From a checkpoint of a small contrastive image-text model: 64-pixel images, soap at rate 0.0016.
Rows from block 5 of the image encoder of a small contrastive image-text model, named by matrix and row number. Rows with one number within an expert belong to one neuron, the router's apart. Each number is 500 + 50 x the weight over its row's rms, rounded and kept within 0 to 999. All counts start at 0. Numbers have three digits each. After the name is the row's rms in percent of the matrix's.
Before each expert's rows are labels from the 100 images, of 14848, where the router gives the expert most weight on average: "responds to" is what is common among them; "patch colour" is the nearest of a few named colours to the mean colour under the peak. Only what is clearly more common there than usual is listed. The data: rendered rooms with furniture.
# router: router (encoder.blocks.5.mlp.router.weight, 64x128, trained with AdamW), inputs 0-127
# gate: expert gate (encoder.blocks.5.mlp.gate, 64x128x128), inputs 0-127
# up: expert up (encoder.blocks.5.mlp.up, 64x128x128), inputs 0-127
# down: expert down (encoder.blocks.5.mlp.down, 64x128x128, transposed), outputs 0-127

# expert 20
responds to: brown walls
patch colour: grey
router.20 096:406607547457476462518492559498513577519438423576578574537526540480529558484545603470478490583505461475586528487474407472474543562464537518433506471554489542512489412450514513523449475558437463450557503494440432597478443563481525467427465463510527504440521428583489578534430442488527538453552547409424551495580540534507449513517579386538479440468459401451494475429517489494475560527498
gate.3 136:628419488518484483499408512423603532459511436555440583562554516528540441502530506515523488568502553414472479565527515583591487456408493516533470531461541448383518551603494513492529529533470520452546419565573475503429505458438388453440464499471457517503457509487508522552455484539574506505515493458565477534484433473500490471496529557521632402580442444410457505451494501526508480422475
up.3 139:629426493502505476486431522413605530458518435557440600566594513498541460517554507514531502568502578419493507587501529608588520431451473505554486531469559495381496545600507507492509513557459512456544448565587486512439497488426411452451476485495478513495455520502522509556483462543574514494522489458564496529483444502507497488477548567532643426591437456427457522442504518513525499437460
down.3 120:478536488548431473514561577508419497455584520458566548454472544548531539524584515396537605424550399516514526564477395476484517574442537517494534515529436498522467377492498495510497398483573439476439524542506507479493510563475419560506442526578558523440557454494544584479461506414538478497512508587538549437495457502502399524482570410567480524444438448519516581525531545402483502454505
gate.4 085:515533526450531492530473550485590497520474460532538491489532408593559462382562574562522430440457577476512492494520479443483454557462517571491470497560416505526485523448508503535483507574501537576471525530420581489387439485444457530533492462480508622536497542474680475484456434541446458484526553535438543522510484609455518546534492453613439557465525494499438555578426485527528497542542
up.4 089:459463510444522500576437480488618511452444456533526548520500436552603490376593529494497458461498581543483511480542521534505466528452470536477480510607441504511533476477543504528456514550513549523493506546450522448363481526450471523537520440423512584491520519448651473468476472547471570431501551515463521561457492614503561564525509455649437617460528487493455520562446532538529495549510
down.4 096:425510449528557426452581455541618530514469480473490540528553506445538503492408565465496566472454496511510512424561483484427550529489476462445478414454532557458455554423510485445437535510444514501531491535507503504455498408541357509561521475547592549464387481465534437560495579532549597517542455480448417530392468490501492490453430529424479466441570491513491556498585484418390500504484
gate.5 133:518553439450575459518542515517562476658508472466555444575460448483533481614572488527548493556524475500446507530559483374541535574535540523518484489455395527516549477404476456474535468571501517504540515455520388481558454465542425487454502569531542551445435562515437544475427449403458413492536499552465498430602585575537479483451461502454428422490530531494545470455501502557468504517503
up.5 133:488462591540425521512457481495458522382506521526452575434545554517483544403424519478468531424472537501525482458476493654483455409472439487520508498523596471492469544544548548527457548440519542490458476541475614566479542571458581525541513454468454455570533455474573474539572558597524585495467522443543522596387437449501548512558544514527586534469499460492423525544450498443552483467493
down.5 120:445451451500518412537578625488455481487500549523508479449523465486462483553453484506442447475625459619483607618516504578391560475485418493516517526462562502425495504462492553559502503505500555475504543518448468501530544506646526451533461420481454426405529487463427426550554425481552581452466449448483463442487595546475502497425434513511485511488456466490423491506497547523504474451456
gate.6 092:449493593491534482483576427460440507533487509444437452572492524464550454528472481362526504527441546502543461583347513484542471532421492495533487534565545502468543481474432501469540498530539471490578455582561492530608530526447524590550522527404460482513509513455527510565569528594467527595508497489420565454498518457516507437462495460561499374595414514531488526446546567591525484477467
up.6 092:548562458517518546491425609514507512481520499531530563438481501517473474490574529634447571482547459525482570446623497504447535511585513563446540407429464508542432549493611441499476483470509528487413527440409496423417485516547484477426508509520522451454497501518474525458432487443563496392534460449534481499498442513523489521485520523423490672441567539461510515549404444448463517541532
down.6 095:494475405491577438410483519494507445465489529432416411454497568572517444566559495510519573615496494472547530457459504463469526514525581445448554599512529623441580562520458425521614493473515488507491524498588565466479507489461454467462466510491471466514441490521558467392545581470465501423462461452496458462467490499472596506494488550503420547490619484510387526447540473470452435497562
gate.7 084:522391486522420482529524583435544500549459462563572437584463376496421551397453436510511498539536461506547488447430515530524514513434482476473377469449513508479553436473477552544600518479559532489483486422451497484555503472430440479501473496448576502512546567438443494460529557524497575562563553520519509476539504477494510637469486457564540329542483496571501496465513551567508500445508
up.7 092:503488470539565449452474498518451487453494534469449560465506633550536523559539576356479514440449539532551468543556542480476492480552467449523474566449509454540520631448505385495526408537455543525453485592488547605468507482552479597496456468431507580546424459426501551510493554470506434478499474545458526482480448543537505403455472580430452569499515472468398507564471398478524491489507
down.7 095:534449436529531470464479589542534504425545456503463456507473338485455551513438499543440598404496471471387501537447497530472487515462517464500527475440476441571443404469442499495497596531605471407452525519416546498552552438450469525442487516543447548458507494603469540575499500484496484515472544534483500487600493529499572576474515629470504483554560552488476504398506495435499605510498
gate.8 107:511566497567559507518427600473498540458462496460492421555506533490485553453542529528476422509502467524616473506510445516522576380417511420492504557512552522469450423429529485500559513527394491505549582449563467483414447585475498555581497486386595516449505530479558458521524515487516475482530520438525474491450499608537466468461571494545531499328441465461500450419492474508554488440446
up.8 114:527446488545596527554487528447500525493460556598452583558533472589499417483485392419443490486568510555520503517532429558537428450460582534542530514393549519499470435515457489414481494503508527495563562454425560560416491559368423553458510470434597537485510467493503490554535552449523562521489502457557463523545572503554503482528579488492535504498453564439573555463604477538473446468573
down.8 103:477561475463444440479449549561471487552473454578496574506486397466551545513513513479551593499473363508503478553515587508454514537525538505448504497550552498403526435473516434378518491481526467477480518588502512666478525505412388579475537549460469557496528480526493471587455441472456511573478466478444462397566472568467509551509487577509473502531511457577480542494462540442613495506448
gate.9 118:519496501465498570515464547460520555446498520528556549516545495475428361482549488389499449498481576501522444506455477601446531544477486583414472529493528605473447552469577502563557523543469393550549443514583501531455487570540529465465553529455469422537462497531535427436417470562566491482483465526625555481648430483515576493447464532481485514563519450559502516499542438498455526419497
up.9 112:472511526533480411480529443530484444548509505497454466518450489514606641557419519605514563538552418512505533501535526406561480465509509431589539500494476386534536460538425472424473449458530567444439553442436514495515493442468494555532411477537534570473567520470481578537575507433458519511501537491389434524357564504453463484547554479549516509423458557449509517498452570510537458544523
down.9 109:513469447534531556464448536508505550414585462507490563508561500446509404440501388487541526534467571500521413459500519525467483520562479509395452520540566545511522524477452475466601516593439467498506537457539480457551455484496471453454570566466508517505594437554528524424564566436460444471532612535420519545566468397560483502440474508563412506448501525496553531625557401549458454484460
gate.10 127:544495526472439508527465512534549464483542477495504451386497490590591486543529478495495485508499518544566601622490598474555538539506479475451440534488446526553494466540531440479558484434462540483532515465460464565611409617398368538468504536569598507557501432526493519519605532454622482533495498503443496551470504479500476579520505403489500480542481503490428505391536564564483458473485
up.10 119:477487523460458509560438522545547493444539485488513460413476519537544440546545519470489530508521544537565596625427589511551577531441512481438431536455502512507514473591510416469578488416454502472533511442496453552611457590385408513451512543543582455524540411492459516506592551440638464526476485538482468533524482479528450548506511411556493528549479481473443480388533567536481460495490
down.10 121:398521598509476459466425445511505447569511516464486531509494589478534419532469485455560617521597530511439485520497590573530500438368492464535530549516551556518508486481496437440548588451496501516503500457327524579535450516522437505553497458476500540499516534458459498503499529579454462461475518498463539563512534505558533508502521457475394520550619526516572465572505503522529454631421

# expert 34
responds to: blue walls; count: zero
patch colour: grey
router.34 099:501494515465543527551459439504576456440580476491526447482538406587464508509545409538506468494561546514364460477568518448443466488537456538445523466496506512489468533429571506506573527550567527612484566445390585517461470481514441498608525557477441532456507529523524536488563477528461534493537533484561408449453395479416524475445475467590520434474479489476411458544515418470556408452579
gate.0 122:546479513515396516501385420437507505421514432464459363479474540440517500500481494537539497532544475473491499521439488494474494600561500452555494463449516576552361502419410532514509490555599496546433509517517460431509640529558564533535465586501497496563427487468523442505520484489536525494478460489576535424484486410534540440542496520462537560369562588434470537496525490486548538467519
up.0 133:417532475500618549536628592505571472569469535517484612486482487525582500483535520486447525466486554546508470481560506508529514394433567556453445522542473464489597496600594488497453472452404508473606455515474554588539412493450403467453550430542498524443537516499459522473530515527449466537509529510447460570540534558479505564459455417509504464624447464537497482487511525520443443484436
down.0 111:474530546520623516433507544578477505580465529426470514485488550421527441509461422515532577552523430511475463556442550562571468456483567470477501462443473512453562536505453488417538519478536437525561454555457484570497494486544419516437500531544570552445475432426597447542515513531561475486567464386550496482524550522474531534517542485484568461505559494446505600441540465546579360373490
gate.1 071:513518549457481421473532513526575513614444604617538446601493567486503586540453528517501506544538509592475451514480490498508487414530495450514402427521472498475467570485507480528471483428499404459513466520442490568513474515486476483441521498506502541477492573520438465546466529470387411462473544523435502544530515523638511487403534606575479618427483436524550476446439434456523534539454
up.1 062:535446575538473547442459496509425525440486544451485508437512520605536441554480597433532462461515515529493515463533529473496450513529527509516482442497507433455409514515489486350489484473394578554510532444543531441414456550455536540592587412461535463573503459383516518532549471487481453528528470593462516476383444556437433502506562530519460414573492533516489490559519560594476505472580
down.1 073:531488520528470484522486562499543530545570512507420442461453387453514420449482590429536541472589639550530492465534505452485559483379518448482466472449497557440451622545459517534435503565463566489490555478614521370502492490514515460529465443454494570556420451529508602567542497417474501463453480509521586400478472521465440518501499501437547503527489492495444472531542497524539431578519
gate.2 124:515414480432440488557494487598476461559508484499566501540539454539499450607527408428439554524437508600548428468541489537491485569539482518532490592470443529525569555541482393543470552571470490450547639584538444444481580503532555481551534491467482466495514461529490535562496451447403527503589507585486432479449469510567528527466435447532509445498555495619431525495553492479430439476500
up.2 119:532424477418440484535501484618496465570493497474553520497531450533504449642537410404436540487456505615508434481536486529452500519550455520503512579500454523548517517526510380536468554566468485438573643587550436450529542495479524479551524489476454445498525463495512519554500459448430541493544519571480452472424446480550513526448434442521503401498543471604421530462549479520419439458510
down.2 114:495576575576466500444441418499595555544403404467545582555443564512589538501431540438533456498491517492563492478531496553480505455429570525516506493411459496444450536510515497496436502562498434452475540453476399521566442538458424421545484452511517507514548548438497474529568439431463486478612549493557478470526576503463501439441431510556438526494449509371538508446535395515573504529482
gate.3 100:528522526514509550497501486420478483487473521394474545562505524530454491414605433465517522565444537505544521484508570475495426474484485498486421436610544397369531488482543453419480532481495513578433584530498500476479507491505425449434535505434490524519518556532481489487508438481544572533488491468490461516495605534368568565436612501393492524538598561520564485405566500532576501516445
up.3 099:453467479529415438478531458481642452529484514583497547522449395479521460594472387582410443448459428469478479450534540580552502457425469561495514511494477415433576502558575611456483471507493492486517491507516439520595563487434500486462414429561592484429458423460516523499490526441444466493472548555493522486503478544512486594548537552457543427531459554525540503520411535520449495456513
down.3 107:477479432484415506507496520516536508446522491506422503471460465483489523504535551488498455515436498486642496476534389493485518593472430534548514462522588453573511393469519615485494526554555510524473446517607453562520432491416524489449470543547500553509527367507484647453434541421544517505412539515573552482434534508524520562480551562446493513578597490510383506555522486465459498521492
gate.4 088:356506601618474470534486413529423537513506444529466372578470538485526485529469474626491438588505444502558454554426454455455415585464441464430481454510501455465476559527515488419490589448498487505512527441516536449466505449494528579525502472518510539526494505504495429585469486537471525504494490487550568508516518523529488501560413595462465500475390492534560459491405567547442587510502
up.4 094:561536419504490486559428474521414490523482431568478532457512518525514466505465466466521506548554496589513544430410505521452468464485497601513466529502502527584566496494490479461501535514547506496526554496444513559555473494452554534456468523520619499477560514545496523507460403507452485511601489492372488473467535397340486611443442424473501559575575507479503460573599621451494429464516
down.4 103:579340408562494520555499483486461498451480544543487565413474496629460524549479531470510440524435484434453489592517336438532494473565514528459516529495527483557510491487525547466541400524488572526436616497435552512530494485519459498571454468518498504512564423465511549405512549482591520529484494537561488474460449439484486478561418436565438494518504457527430477517575438487440517432511
gate.5 082:490512544499413490504446548471456565540455513561506592525512469468415383581511520437543506418457475512497499516540474484453490492416476539540558487501451537450512548553544541542437584421587460571487521439528548525421494491406441485412545549557533495373524465581495437537458439439584558546500428395441568468531489585448497458564548512529496487488528507528419596529523486464548539512449
up.5 090:468517442459562473539433563420552480491543456511482461485582547568502489499502500493508559494574507496519434582454436472496529506575588532526538471462529644529555530458446524472536491567453526484522474614432463413521431494532614486506533517478505453596445530412543530446411499506498435524533428567539482435389530479514526411519521513465502534511448480443585440360422516560477502506521
down.5 087:468558431483522527469427550482499459485549512459527525564447463445507546515473425447534531541454512529548589450500505485474521498468591469428504518471489567424577566492522510546448471478442456481411489461522547510445520495528480567421471527526452443503418448418559433461450472411456544592530456511478457652656504455535528487472486550376538501456569424412455558486560486510443545453521
gate.6 111:447436408483574532531435422500578467518458412560586500632502448484530572488463533487537381559503502526429501576520486454544511560448449614436507472531616577548494596469538502469513510528544546520414475536510496471505536415470495473506485513469459500612532508507528613573498428502524551483460509457579558558474490546452527429514422578490516516526389511508482517463500507545452483532490
up.6 111:553582516519381475429503596464472583471494603447444479469571520499444382509499461489474554459489559422591452538490512544515466467462542414481527517532458441366480370512462515522459486463389474489576509431519523520467476578512532570498517512495552493425447540542519425480488586557521440538428517582460404436516483510543517592483583489492499502450575514500532491468521513447529508518526
down.6 109:537554574496489430437428482471429503500469525419614455570487464464486492391488471446493414538474430424429498459434469536421493492526393538541485513543458446528487547561415459506449513516460453428479416459464426529477507504560558543439495554495476482581456516393522463494534561569598457473440476447623544525526541493531430528548513558528488456492515577442487462561412471439511562525465
gate.7 102:494641410494477515469426547512421556473523458470596429518540478511422556526455454552514442608468477534547509570558489418498419543544537572441525463506463579465487535487494501558520517485442458433520487505492441444471441513432500544565425507483456498538532482557511473488447420467385590434508518490530584454404409451441455514383464481532475564482546466473548514472537478545510554589470
up.7 104:495343541480512486542620460537581442502446568504451544474520480494538447475521549466504539412484526507453499407469505572501556467426433436582465529507559411517511456497522456467498488476507598549514506503462571545497543490528491458459536491501520505458474475447473513503564565571647430564464525489401430586579595522540527545604537528452529444487442492572451467481498560515435477433518
down.7 112:466501420494479489411499539494448489517440534542564438496529497495507493488417541496446490468528521510486641543526497597480537614490452476485481453502479498532496445502507402505461479349585533545477531543557425439457423511560491548514493509485519426581435524460634380544477460556463443536597570473482503497503521473520508440559561467456513487473565502554591488397483488486507516555393

# expert 60
responds to: count: four; barrel; purple walls
patch colour: purple
router.60 121:533544418509565463618430489513476504565521494480503514510511500538472420430520537466462458517525438526539417522514483600547391431525453484471464580514481471542467496474553485461539437508512550527437483582555491616452446546430529635479521518483548580529536465417612538558526544516490428506405476466525468587444477526433530410540458475518593501582552521511561540431465451536506528432506
gate.0 076:427493497492488495526508491472514515487503458499513439486479472445468459517470529540591463368480485472470543489517453551412501434511436445463391542506597484514520422524481588570493467562546396449502542569484477410566490500520478505520429484484431494497528421521580478481466570484543482379415647406470493468520616530476465505445471520518495463471452531620510513547500582502499462617513
up.0 077:461559418447537584501499506570471584561416504532485478548490478532441477512474412522514472490520536461566466470523483562508587488559519434564348466553486418500488572448415498566487481523479521553582477614510406534476447566538530424514485533718481524453432558501521499474555550502447476465492536479484471519473563530542515448540524551511481562466502530537489499484535469462589469499437
down.0 085:501548503511401464486361500483568493457510528443399577552503520596516497505533553500445481554583563519479502433582595610568388418581459517554430456433580501449405581507484556525480510463448519535375602496531480398489526534526427545484486527491558434467476507493506519542483528524467559469515521469491446609534549453505437478474506482518526528527485462485482516538584522489529496477524
gate.1 095:529487561587525481514566476492541501524545495533469497494556519568573482354519572530499465459517506522509550523567555454479444431576476552535386439557494435564569389517565447429472420446444475560544536646440472509615510511532408499482471482481466484503544497499569508456534534443477404459480545474508411524582543463515545547568488547561502470389521491526556471548479534534458506481494
up.1 093:496541548531495486464552481481539448562602459564524480519559492619570472398530563571541474504512543547521519473606535468467460493513453529607477508508507482528492482521561458518462437435424488535459569675460512505630564505596454501519486520447428482550519427470563502498507519562497458546444547430597421454487488530554582533530483510567544546398537542463527488540486471460560529508491
down.1 106:456493404444535444464541516481478481614558519433472531501490472505629500552499451407386492458547404451550436489411588463454489546529492538466513533525512501539433432514490543545562464511528423545537499412543535342452481494515422440532489511538481495550440521551558416485585534482559456521529548436493502463481495460530456515486477439501450564545519518435469532518547510584627436536501
gate.2 107:621576530472558513564510465569470508509573519436391476511498547488506477476462517355578550458439494557379493505562558509506507543410541526461480486537510529479529579530494483468456422472586490568632462440603510439549506588531485458453577494500464511435441434545581588507494482461513437518472469496539391543479540503507455487484479491518568501490533517419499503517537429512473545573558
up.2 100:594600557475484484607501394519470463500472461502483436543497531485480558488410485498537497462503545561406440479484591522523601423407562541448483512555447476452548570550564403493448473465556473515534470474477561501566496547501524549523480483497562537418513505530517545543490505521477440493480505514558337520461540437427433431486555562596517475449481593470465503542469473530488403580524
down.2 101:493529482501484417564464414600509479562456538440534438581412497461536505566423542433506529512525547473428415536567591419417466542541442515534469576577465499539565567541535390535428499473519506509441499550504550572453489509380521500468489488521506485456581509401479458546481572509459511541540527541494500421532484423543450513469499599534576443537493502565537427502439532449510575436533
gate.3 082:447504543569531469513484443425487503424455427449511519441416492534489489579506482534505574539508622542537481577539518593436473530424528524484495520499544523522497499528548530536527462544512516463445452596504462515501453454560517480491462475443503588542521563457522528458582462546402461359534471469551624482474498517503454525617449406573465552392493496479410514558391488585515511472508
up.3 090:541458488542451435567482378478544456438464520620490403550455422482616476542435539492559457546559479476502491513541524577560481513431496483558535490504435468466515508418503518474543502436487556536386473492491459516464489422491562605512494498477557602604447519467442523487554592527473526486576478473488501521535590434579456570445464496600523438494539546500430481557454544533422507484508
down.3 094:468480519565514524528534409470521528384508554422444513515486484490543512602455439572460498532533554401433486479491546445520483488411537460485441530574463439545513547503474545516427476494498517468495545419454485511547490446591474604483472459464598492528494450615480508559486588484441438494518456448474481553547520520549433486485459609372539486464487605477442379583536559530537527487511
gate.4 084:508437553453601503473475573494497466513524533513486542533447464486552524404470493593574546519478387444509443512520488479502560450413427479452542541587497453475499481441510497558512485540495500531531458504561501455599400516461594533444511529536525564528440549451518530541444574457522407514581355543566593545485534481550491547593463554452455569434549476511456436555424507497457442548544
up.4 090:513430523495493600452528505482495487549552474521455514496419473477494515469572486472457654484482465437386516565524507524469448443523397490494494582479500427498502507517510548553495490466531513515467501427483562422509457535444427655460460472536452548461535538469537476429475580396465508518551438510610476511491466525545434547594519527431427577408492500523545529596494558510582478501585
down.4 090:511415549476582442497468477556590519566446511533590536556531430472452451486456432503581463446574626523474425482492488452495475550546470524452479491549492421506493513565455487449538446486521470532520477406509463443600443449556560462581483478538478454500531582559459524423480525515406430467585466431493442489468442491531638471480472477514525584434403567449452458505539542542509492515439
gate.5 098:538471517505476470572455451434544506408524494500503521458497496424419473486440533549368512561531483450531496481584586585508503564566457477421586529553529451452505456387520424531518501499482490582495499494518516508439448461426513516494505469553475501523479451477399399500553479520665485555513455682490484500496514529525438555476436430534491522535556562562487461452438518531502481529542
up.5 095:515477516475479521548490521411493512467508487483478491469559580414481429476463534600370507529504486473561510493566574519449504531516490460440532462555512451449516482447470489453546514513478519643461467470460516578376417455428489543485540479500477486532428420509421456430578475558645522530462517678468488493451511536484463544496475458540452475536522494599416504468430452459479509525540
down.5 097:482451563485598474587490464483481473507526495426472520432647472524511540410533528460485512487483474513524502565487612594469485403555539545491548502450531469585545449593484581600505540475499481506452476451504560489489570418395540511480441472508415441510524533483450582507510500524405518511486425554549525412587502392469481529440455497501392487487407546478540521475493445454475521509445
gate.6 097:455528545483486533459538488531507499439506530488504509389449515483504539528473548457521494513525523433528472391650511502561402531520498451495563485464481508559526525513532475459545541413540546587443474474553439461480499421511463596384432423556573491583489525554479560532473593407537507512450456444519513477425498502608541498483631497385582515523537563527517486427520460523540518569532
up.6 088:520540546444480479445513472570476508479533559474455505414405497454494502562451532500488494513505485471513516415626512467551442513560494429506518458457510506598520507531474471397557503472519543561415531522547472453519434393524487594381425429529630455581480531539480530517489612458500501487460471397519510423452526507571549542508591469403576521511573542515552479413520463545504533523509
down.6 087:572525543494534525480451490485431417521490444538517537535665471544425570430430536515518443505519391490443455422560548418514551504513452473517579548530556425527480456498461563582538479587493401481547509533476518444479470448422638498568508551518431422499521470500537538546575509454571544503545519512523547561420511535447508542531497503515541502440447457527528456505568478401554450440512
gate.7 092:472519525467527473478472526431494530515544506465416468498472503491581349563508397489429499602525510466511509539547541558553478555526535493453562449561440518514514451406540505617520554442552508477583446442543496524420585523511495538467448502468582500454462497572491525426480572515519453413473488536457468384465375508447508535551625477481506454521550553484588550531481542477551530535430
up.7 093:467458544536528455467482524450524508528530429504440462514450510482557383625503414445438547541470505473497484508469568549448528515522481492420570489500402522489518483374549497596501491459517434532612507421577487470484562501531432632558494466415602465492495500516565510431540577448578440431519458526504472447460407537454490516535605465495433503532499460508554512492483538436548558497455
down.7 099:493412506531496440506450508586500433463519496464440487490471478436432445465510498526431463402495506461528547425500507501508468493543484414584512471394462432569527468514565522451612492516481574501541551605493523467530538513446469492565382517559559541480482413525476478544510577385512470498532539526459453520577466514612491523431562554453526444447588504475524454610451410459431548540459

# expert 26
responds to: count: zero
patch colour: blue
router.26 084:418512401541476532550561481569505517462567384589446528437513483519491526524479452533458418568496481438374638391493594499520449469505458495546495503549532497488480429506383520558418527497544509545511476497530538523578540438380542551478485513485517433462585586553501519557536417499500515543523529443520537580486553452432540510508518523491437434443501509509521554558491583493478457543525
gate.0 102:576439493456513577478448458467507507471622466481499568476469476539444545511495478414559507499488450542468496435576567491463594531500501479496452473498435432563509428527450502503514489443446521489461427439506477597530542512582521506491465486434450465527512581490574578467442479566556485528530574525565583547621507434556481507542474471449376419556535500456606488371576492535513434539523
up.0 096:447534520570514411514550484522565453485403575510481506590537572504573472581476542553408496523585548471544521586420405548512440542475517544485522472510504526501462533465464563523506559535552480565565535534497533398446429476462489466492527523575552529436483415475437384553540485517468460447497507495385490444478547590480516543445510463548581546437460499507362472574429453473492540484510
down.0 094:559501436470485497457517471565537443411435600464483514358479384459501342486530500446453550495526532502466474473511522477502541478453557411435496502503489488545550475453513487543498474532526515470569463466580469447478417492565409466531461492574521481475577403496544482495437548483553540476510560539594515566553547497547534545576562452522547481464568541477512481442415499639490446451550
gate.1 085:427482510491468503499477433534598508531524465504576466512455485412495553473505499532479471489474566511506422563495544518472443382507542490421513528483457540599417568539402542606471550532482525546555406559498553405473554526539501514533526432594359495431528544520454548555515414529397577476457470473491544463461522526514607563480441516541447460494478480505532485508371558534531497529478
up.1 087:505589494497571464491515532482483503608556470562557519543424463372418550546469474563563467487514541563529446491485457558458410436449537466424486570512447488501495513534452560540419582534541497544562425490464488505500558566558513521479491439510429481461579533496350489543465463489469543556425442448493486498447516604462532574586509459576454457524472502488427481440425475526482486581575
down.1 097:520407477538437504478492559572501442457490538581436538528465562456517505485388509492513485625564447412443528470483411519504563494491501582433497456463486507438537363532519548430532400473466563518502568442490501589474521543378443441411493461509479457509460457617508539565559440441417548571483521529455487509522477490509548549457528499525587527532513454520500508527523511570483527570574
gate.2 086:504504498522597492477575477540470448560528593487507570498540542502504480570539523575527550545537365405501505549490499477519373546518503472496598450526492460534528505458536455492541471522642536475451506480509417450417532524521398504474466454585405615448471448492530452515482541475594483520563462590542473451484529495429519486545536424472505447442545476409530428504553510463548474429446
up.2 087:531460455562556449454588414552570465533473586541451576511483515500516479506529552528504569566460385396504570559517550466522413614477530448452545454520509504494549459545483456484557458509583495455472560477468447427532570472416406499482494444461471539475518426513520537519451498544471528489615471567566510504509524527479492481571598498451588523437454492383502450487459471505600544464424
down.2 097:540442483488566430528535510549519478536467487437426453503510495539471496510415507490510587552542489430556494577503624536522462425522512589543494472500517465550447436482517448430535473541582532473473578531520527571423372512417596507397494579486498540561528586500543463519562465460531477472435476607489481545498501509428510396517552528494576507558529567450467413458476473389444560503473
gate.3 080:494464472476413505479433591597538481448522543549552477632504448486494537538496527559513556503501567499514489485566557387484526529436452516487511485440454498540564483449451467457498496521525606536518523486514471393477535484461536566512460566465546488437503467523524536472447649472500442547568535584567468544422558498427474506529524546391499579479483456446435372421457457421491489468440
up.3 077:473543582530503494497491513470483492529465432403528505476508662480605528535607554564496423430561505514488528503553507518435434467566446426527376452525566530437526462507476569524486449474418437528442503547468514572414446487573533500497591446576453429512547478544473446476561430489413542406459490492449453481520565479459494535446451447553514455495474487516520551526600509556468549478529
down.3 085:482447473476540477537431525490478577529468550552473535634469391488458565513466550439405517541379449452411459484504556463496483581485474509476534532554477421487505571540498473468560558485580482492428440525427472439444539532536624520425466585540480456562514547547464516485448502516528531460511527552470527575377452570515492533547500493534462557555509508482502483433475429457502489643557
gate.4 075:474524513526535408510446548527400500478487502516531514520517392512523446479501502444485596452542522533471520486543467511582543573528489503470490586421546537486400511509513511459455559537440576521446501497569554483503489597459519513569438469507627530496507445581456507528529439531543416556412455487528546491511437566438467418580435510489495468490485461473519582459304434456416530490526
up.4 081:467579555429553478489533535545485519551445532466437529552464492563538571546556505620428435465462583606471551532481504454538486530461482474510443583479520424443482573490468421559502526488509507432461450550544557529489543557512427464508410372528528560425437481495446534480595438390453551516446492478512444508412632576501502534461436476574495567486502504459490472523457530452552513490525
down.4 081:465452566419415528490457468534528471499485468564426541472415601550397471492430486483609530533483529459487492528504429539437440507510463579450435580532486554490426489463479525486522566462560451583468439445583560528461560562506596490559523508454480406517509640499427586430446472580510547472437487443490548496468527537525590558577491497479483538497508476503425464505546486525523410540513
gate.5 071:467445380449563468626431503513550550540567527482522505500463439502452548508501438475564440551532541544467521481492473469473534537526533532517501509486544515519505472612495514451496534610574456498480513491485540497593537551517558441499540438421575394522468446567524434489484458465587503443468428513495581494430384559477487503574447529475537488550518469498402584543382482570514603440517
up.5 068:519517517548476561420515459444394503466463397503546544431445448504502479530446519517445556487464543477523432517525507556535510500538443581521510562471446554489576558471491653509479530518440546475497592545505478551392497414470436536585579567510494563486544563555432538517438501428457529510567605556487428496509518492447492576481404511436545500438402523403499498501454452448493477547533
down.5 070:449510510525541626524442477493551522440521534515612505461529565461484392566475451586534530468536632499524489533505489419567550497533520526504444395515499623520535428468492423493456377503436541457498461439498570587449461526449489512480553484484552424510466504547454420526495488477455535511516545419495495493456466402522400465432576543513576497467458511531530434472562549509528451423497
gate.6 097:409533465565561535502570565524426500440460492399514492545503478461424439454504353473502556481532364533471484507472532507533505484496472503534472568555499555549436445602443519558538490575474405501572472557475532505515481598480438422510469516518468521520515515480533478470486536599568477472487516407431446499506503539523512511533621547532487476529561438506482535554337567511537460460451
up.6 096:468505496480572516495558532487396507534509480473472462535449470494462460493519409505527526437435423506474506446509419510551511487477533523543501492577550593533532469578425531521525489478452455549605495501484551515524428534429438516493478493510485489490510551572532474479535551622657443510518567423389551519529506494495424590585601552412432430466576414537520511481380509547528521467480
down.6 097:474577411509481491527463534586507547559377503522502594454549438519478460506599465490489354503544523561506424525531525521461491446616522488463519465462460439481438540504570517444458496527552523533467476615552517415552501588481580520570415549543507546563491515429501514398545494416500517395488487501512508513477433536510440520475509641470417480503462508501569467502467514478443552496508
gate.7 093:463496430514599502470425519536573546467554436492510513577500471464455552500537577564608497535455491539527580521419491529462534505480455467527433455464406525511485516490543378527531485434505511475422404516454395544571485525485462502489571499471327498444564448514514452524446524442480525530547411466470482548529459455577550509561503474540561563478518413584537533443464584463447509536550
up.7 085:517413498460510418506402511502452509477502501497474544544493482491317514510497520436512471614512486522544470535427597558509459489455402484598482491556468566609477558482487483538551484447539531558516523501541435586530535526568533558550543473469465448447520590504474532439468537457531581444555470489421543603452516580460532373478494532438491432522524461529442449462504578488478504529544
down.7 087:419464519460424435473476429476527507550495542543525470543499457477553580496600424539458479595587460491412605539582411423535566515435442557472470520588478532525505502506426537474518544444524479542511473551499561461446514521453578581562522557454471483482402547496412555569548589499466517562398566476484552389551407504460552549474488492470449463490528480468510472497499506489450493440442